A small waveform VQ-VAE, trained from scratch.
Training: 6500 steps, batches of 192.
Data: trained on two synthetic voices taking turns or overlapping, over music, noise or silence, 47.9 epochs.
Rows from block 0 of the decoder of a small waveform VQ-VAE, named by matrix and row number. Rows with one number belong to one channel. Each number is 50 + 12 x the weight over its row's rms, rounded and kept within 0 to 99. All counts start at 0. After the name is the row's rms in percent of the matrix's.
After each channel's rows are labels from the 100 clips, of 14976, where the channel reaches its highest value: "strongest on" is what is common among them. Only what is clearly more common there than usual is listed. The data: two synthetic voices taking turns or overlapping, over music, noise or silence. In brackets: how many of the 100.
# convs0: first width-7 conv (decoder.mid.0.convs.0.weight, 192x192x7, each kernel summed), inputs 96-191
# convs1: second width-7 conv (decoder.mid.0.convs.1.weight, 192x192x7, transposed, each kernel summed), outputs 96-191

convs0.2 110:54 58 64 80 66 55 41 56 56 57 77 57 64 71 61 50 61 49 56 46 69 67 62 52 53 62 52 72 38 57 62 51 80 71 59 58 66 62 73 51 51 64 56 50 59 66 56 53 60 59 55 73 69 56 51 60 54 74 72 62 44 52 62 49 72 74 52 66 49 53 69 60 70 57 77 63 62 57 61 48 53 61 68 53 49 61 68 74 53 59 41 63 55 60 51 57
convs1.2 098:49 47 49 36 56 67 59 57 54 50 15 48 25 30 57 39 57 64 40 42 56 58 50 41 39 61 37 53 51 59 61 31 40 45 37 58 43 56 62 72 44 59 58 51 46 35 37 62 64 78 33 28 57 52 73 39 35 46 56 59 43 37 44 44 34 48 65 46 53 47 52 60 54 54 31 54 31 44 49 70 67 49 46 53 58 46 56 33 51 51 65 50 43 49 42 61
strongest on: clipping (26)

convs0.150 080:62 44 68 51 62 61 44 65 60 64 19 66 44 65 44 59 53 37 56 69 27 55 62 57 57 65 55 57 48 63 51 30 40 68 55 50 46 67 50 61 70 68 64 54 70 55 49 81 58 57 48 51 38 60 55 65 71 61 44 64 39 45 50 55 60 35 57 57 60 71 68 69 54 39 33 62 56 46 64 56 57 67 59 56 71 64 47 35 60 59 48 56 52 36 60 56
convs1.150 107:46 38 28 39 50 60 58 36 58 36 45 50 33 62 25 09 46 45 45 48 47 27 67 30 19 49 60 26 35 60 43 58 57 39 50 53 39 38 69 39 49 52 34 52 47 69 41 41 48 23 58 52 41 48 39 53 59 43 49 25 56 61 55 53 47 47 47 45 47 36 65 48 48 48 74 45 43 41 48 24 42 43 36 66 49 43 47 44 31 55 39 49 37 72 48 29
strongest on: muffled (low-pass) (39)

convs0.46 106:62 73 69 54 58 53 40 69 65 57 55 53 47 66 53 67 66 55 54 49 54 74 59 62 59 58 61 62 54 67 65 45 58 63 61 48 59 59 52 52 57 48 68 44 68 64 55 48 54 62 51 66 55 48 59 55 76 60 55 73 73 61 51 54 67 50 51 66 52 69 58 49 50 44 48 63 58 66 71 69 65 71 64 49 46 42 51 53 59 49 46 70 45 56 71 68
convs1.46 080:43 40 34 51 30 69 33 46 46 12 53 67 39 59 54 37 43 47 50 44 56 61 47 51 68 64 55 36 64 73 50 70 49 63 56 56 36 34 51 65 42 43 45 57 60 43 46 60 43 34 47 29 65 51 36 53 45 31 27 50 42 19 26 44 38 46 26 37 56 40 63 30 45 48 36 51 55 34 55 61 49 51 41 60 49 65 69 51 47 35 57 29 56 57 50 56
strongest on: thin (high-pass) (32)

convs0.34 100:62 68 47 51 61 53 55 66 56 59 48 48 49 55 59 67 67 54 56 68 44 56 56 43 63 54 57 58 45 37 59 69 61 52 53 59 62 52 51 50 66 58 53 16 42 58 56 39 51 59 31 51 46 46 48 51 51 55 54 55 57 51 54 57 52 49 41 52 61 49 45 58 49 00 41 52 54 49 49 46 53 44 59 48 59 53 50 55 59 49 54 61 55 33 75 62
convs1.34 089:45 55 52 48 51 49 55 33 43 33 46 70 50 55 51 30 40 56 46 57 08 45 47 55 51 47 56 33 52 57 59 59 51 69 49 45 52 59 43 54 59 49 45 34 57 39 56 79 53 21 64 62 48 42 28 52 54 35 50 44 53 51 42 48 61 52 54 55 40 48 49 41 49 27 77 49 63 63 57 55 43 39 40 60 34 49 47 56 34 49 34 65 43 62 71 23
strongest on: background: everyday noise (83)

convs0.111 114:63 52 56 59 53 61 78 53 44 62 65 57 50 64 72 56 60 57 58 60 61 66 48 58 59 48 54 66 67 57 56 68 61 56 47 63 59 71 66 60 58 66 64 51 54 64 59 66 50 66 53 57 68 58 64 52 46 63 71 55 41 47 53 35 62 76 61 72 62 55 66 63 59 42 69 63 46 58 58 60 51 60 63 59 64 69 61 74 60 55 72 63 50 54 55 57
convs1.111 107:46 57 39 45 54 49 42 45 62 57 36 48 27 40 42 24 80 42 43 42 52 56 49 39 42 35 46 42 48 64 48 43 66 54 55 64 54 46 64 36 42 46 32 51 42 58 52 47 33 75 45 42 70 38 76 43 43 50 48 31 71 65 54 55 46 56 67 45 44 42 48 62 68 53 48 53 40 49 58 46 51 50 42 64 53 43 82 40 50 46 15 47 41 68 45 56
strongest on: music (67)

convs0.90 086:55 58 64 51 48 52 78 63 61 59 51 46 62 42 54 63 61 65 66 75 61 60 57 46 51 55 39 67 54 36 56 78 56 42 53 57 62 48 56 49 57 37 65 31 41 59 57 36 59 62 47 49 58 43 48 44 45 63 58 64 63 63 69 45 46 54 37 57 57 55 40 54 61 05 51 43 61 49 44 48 60 46 61 40 56 48 56 53 63 56 60 60 52 28 67 64
convs1.90 076:48 41 44 35 50 52 66 33 32 48 44 71 39 52 58 50 58 60 39 56 28 60 35 51 64 44 45 47 65 52 63 45 40 51 35 50 62 61 41 52 59 44 50 42 76 58 63 68 50 32 61 36 56 49 27 65 62 35 51 39 49 55 42 53 63 49 60 72 50 50 50 37 41 29 48 40 65 64 50 64 27 52 41 64 43 47 59 58 47 42 38 48 63 58 69 38
strongest on: background: everyday noise (79); wind (44); muffled (low-pass) (30)

convs0.142 093:60 48 44 60 53 70 57 50 62 46 59 60 48 62 81 54 49 32 47 44 59 47 56 67 67 55 72 64 44 68 62 51 65 59 52 55 57 61 60 44 57 46 43 58 64 60 49 54 54 59 59 50 46 40 49 70 54 64 67 50 29 43 58 70 69 73 44 57 70 44 48 56 44 70 48 64 48 60 71 71 50 70 63 49 73 45 53 73 55 58 55 43 51 58 41 54
convs1.142 101:63 39 40 44 50 51 65 46 34 53 36 48 19 41 59 62 44 60 59 45 60 73 56 41 58 48 58 43 56 62 56 38 26 43 29 43 52 61 46 56 43 45 52 48 48 51 42 30 53 66 16 42 40 62 44 42 55 42 52 57 42 42 45 52 49 62 65 52 60 48 70 72 61 62 50 38 25 54 56 44 73 53 37 44 78 59 63 21 54 32 34 53 29 59 36 53
strongest on: thin (high-pass) (29)

convs0.13 115:55 63 50 56 52 63 70 57 54 57 62 59 60 63 75 61 60 44 58 56 72 70 54 53 68 58 55 68 81 60 62 67 69 57 54 64 62 63 73 54 57 56 60 59 56 62 57 54 56 61 71 64 71 61 55 58 55 67 60 55 57 60 60 57 64 62 62 69 53 49 59 60 61 56 63 61 53 63 59 54 58 64 65 56 53 55 70 70 62 66 54 60 74 64 59 63
convs1.13 101:63 36 69 44 48 57 27 52 49 68 30 49 43 11 62 51 46 49 49 41 54 42 42 49 34 39 41 50 43 64 52 40 47 33 41 64 50 46 42 45 43 52 54 60 60 46 43 54 47 65 38 27 48 50 85 55 47 49 52 96 34 30 40 28 35 39 52 43 56 46 43 59 52 54 34 43 38 67 50 64 65 55 40 37 62 55 54 44 65 42 92 51 55 43 44 67
strongest on: clipping (27)

convs0.151 092:39 71 49 61 56 55 71 45 51 32 53 57 50 65 62 36 46 42 59 29 60 59 43 61 53 46 65 63 56 65 59 60 58 63 64 59 70 72 63 55 41 61 21 53 67 51 66 47 62 52 48 58 72 67 64 66 49 63 54 38 67 47 66 33 71 55 47 64 45 57 53 44 61 52 54 69 51 71 68 52 67 71 57 52 39 51 71 61 37 59 38 51 66 56 31 48
convs1.151 124:75 44 51 40 60 49 48 52 57 75 71 23 60 46 64 82 55 42 40 42 56 49 72 38 37 46 18 54 40 48 46 36 63 28 58 50 52 49 44 45 40 46 68 51 49 74 29 48 44 63 53 54 51 40 49 33 38 58 56 69 29 45 45 65 33 62 64 63 67 21 39 61 43 56 47 40 44 76 48 66 27 48 45 46 65 33 49 59 66 41 68 46 59 42 40 70
strongest on: background: everyday noise (69)

convs0.61 106:72 65 57 64 62 67 49 69 54 57 51 65 51 75 49 57 64 48 60 56 56 68 57 54 73 67 64 65 71 66 59 61 54 60 58 43 58 69 53 56 55 57 61 49 72 57 47 48 57 59 55 68 56 47 63 66 58 68 54 57 74 59 52 32 73 58 52 74 51 55 57 58 53 53 51 65 48 63 68 65 64 68 73 51 53 57 54 60 58 50 51 64 74 57 65 66
convs1.61 095:88 45 37 42 45 54 41 47 35 60 67 45 28 59 44 63 55 34 61 40 65 55 42 49 55 45 48 47 54 59 41 64 47 56 45 36 49 51 46 42 39 20 58 49 47 79 63 33 44 49 23 31 64 39 32 44 62 49 40 67 47 43 38 56 40 54 54 47 63 31 55 63 49 58 39 44 61 82 50 59 47 45 46 28 60 50 55 49 55 29 51 41 32 44 40 73
strongest on: background: everyday noise (60)

convs0.79 084:67 49 55 48 46 55 39 70 60 64 16 55 33 55 23 67 49 52 47 76 33 62 63 73 56 59 43 44 47 58 37 40 46 65 49 43 31 50 36 51 67 56 60 61 61 59 39 73 44 55 59 52 23 53 55 47 64 44 33 63 59 47 44 47 49 26 61 43 57 63 54 73 33 42 48 62 51 36 69 43 46 68 43 56 59 54 38 30 66 56 52 58 55 59 70 56
convs1.79 105:44 45 35 70 44 53 59 31 37 33 62 60 41 61 34 28 26 38 54 43 41 33 57 53 25 55 64 36 43 62 53 46 32 46 43 39 46 55 51 53 49 59 29 56 59 45 43 66 54 38 46 73 44 58 65 55 45 40 61 41 36 56 63 49 54 43 52 49 50 37 58 49 61 41 74 56 24 53 63 51 58 57 42 33 52 51 34 68 34 42 57 41 47 84 54 34
strongest on: muffled (low-pass) (29)

convs0.105 101:65 42 52 58 45 60 52 59 37 48 46 60 51 59 80 55 59 55 54 45 50 67 53 54 70 46 50 71 72 68 46 62 54 44 44 53 53 64 62 51 50 55 39 50 69 59 53 49 49 65 56 51 76 53 57 59 47 75 54 46 51 47 51 78 69 68 53 61 55 36 55 54 65 53 65 62 50 60 69 55 41 74 68 63 65 48 64 57 51 54 48 58 70 49 47 58
convs1.105 190:79 46 61 50 45 43 45 55 48 74 46 54 55 14 58 61 51 37 51 49 52 27 54 66 31 29 47 49 18 68 44 41 59 31 50 49 53 46 35 38 45 39 59 54 65 72 52 40 41 46 46 19 49 53 71 62 59 56 47 83 38 48 54 34 41 47 53 45 50 45 55 58 38 55 32 42 51 76 51 64 55 52 52 37 59 48 53 48 64 37 88 51 38 62 46 66
strongest on: background: everyday noise (80); rain (26)

convs0.86 079:49 63 39 73 57 54 48 47 43 51 57 56 58 53 46 42 59 45 61 47 46 67 60 66 36 60 53 64 51 54 62 50 64 53 57 69 68 65 72 64 56 67 47 64 46 52 67 50 62 35 65 44 62 65 67 50 72 58 61 44 65 60 51 62 56 59 61 52 39 61 64 59 61 64 57 55 59 49 44 49 63 46 64 65 67 73 67 61 43 63 59 61 45 51 39 40
convs1.86 144:63 41 55 43 40 30 50 55 62 64 48 38 65 38 64 37 51 60 45 41 55 41 54 41 32 35 43 52 45 43 30 42 43 40 41 50 56 41 49 60 44 66 64 67 40 44 51 51 50 71 41 60 34 29 75 43 36 49 88 64 42 54 42 38 39 51 71 42 57 49 35 61 51 54 44 55 30 48 50 66 47 49 48 43 62 47 53 69 55 52 90 47 42 44 39 61
strongest on: muffled (low-pass) (45)

convs0.91 095:36 55 74 60 54 54 54 53 47 56 42 38 48 67 40 51 67 57 64 50 52 55 48 73 55 67 58 59 60 49 65 52 51 65 60 68 59 50 65 53 55 44 63 26 54 50 57 36 49 38 31 50 58 59 64 49 75 67 53 58 66 66 47 25 68 51 47 58 33 60 55 57 66 17 41 61 55 47 59 56 55 56 63 52 29 43 62 52 54 46 54 63 58 42 51 49
convs1.91 103:48 71 78 57 74 47 41 41 71 77 50 45 92 30 56 37 53 59 40 43 51 33 55 59 43 51 23 40 14 54 41 39 70 41 63 43 56 45 55 33 45 37 53 49 46 55 60 47 55 63 39 35 52 40 65 49 36 43 46 61 45 52 54 62 48 54 59 40 45 55 53 50 52 51 65 60 55 69 53 51 47 51 32 55 55 41 61 74 61 53 76 41 22 47 45 41
strongest on: muffled (low-pass) (62); reverberation (62)

convs0.163 101:55 58 51 51 63 55 42 62 58 54 58 63 64 66 48 57 59 46 63 50 69 57 57 65 69 53 60 64 61 61 61 54 70 67 64 58 62 69 67 52 53 49 55 59 61 62 74 56 63 56 61 56 61 51 52 57 71 66 59 61 59 61 59 29 63 63 57 64 50 64 51 58 64 69 57 64 56 53 60 70 63 59 67 48 48 51 63 65 53 68 39 57 78 65 52 59
convs1.163 096:64 29 60 43 58 56 59 52 53 57 46 42 19 35 55 70 72 63 56 42 62 53 43 48 61 59 54 50 53 52 37 48 34 48 39 64 43 60 51 57 44 52 55 50 46 39 39 48 52 63 32 36 54 47 55 44 44 49 64 41 48 37 23 36 42 62 44 52 55 39 33 48 57 60 26 39 47 56 47 54 67 54 46 39 55 23 60 32 63 45 42 43 44 43 40 47
strongest on: music (66); clipping (42)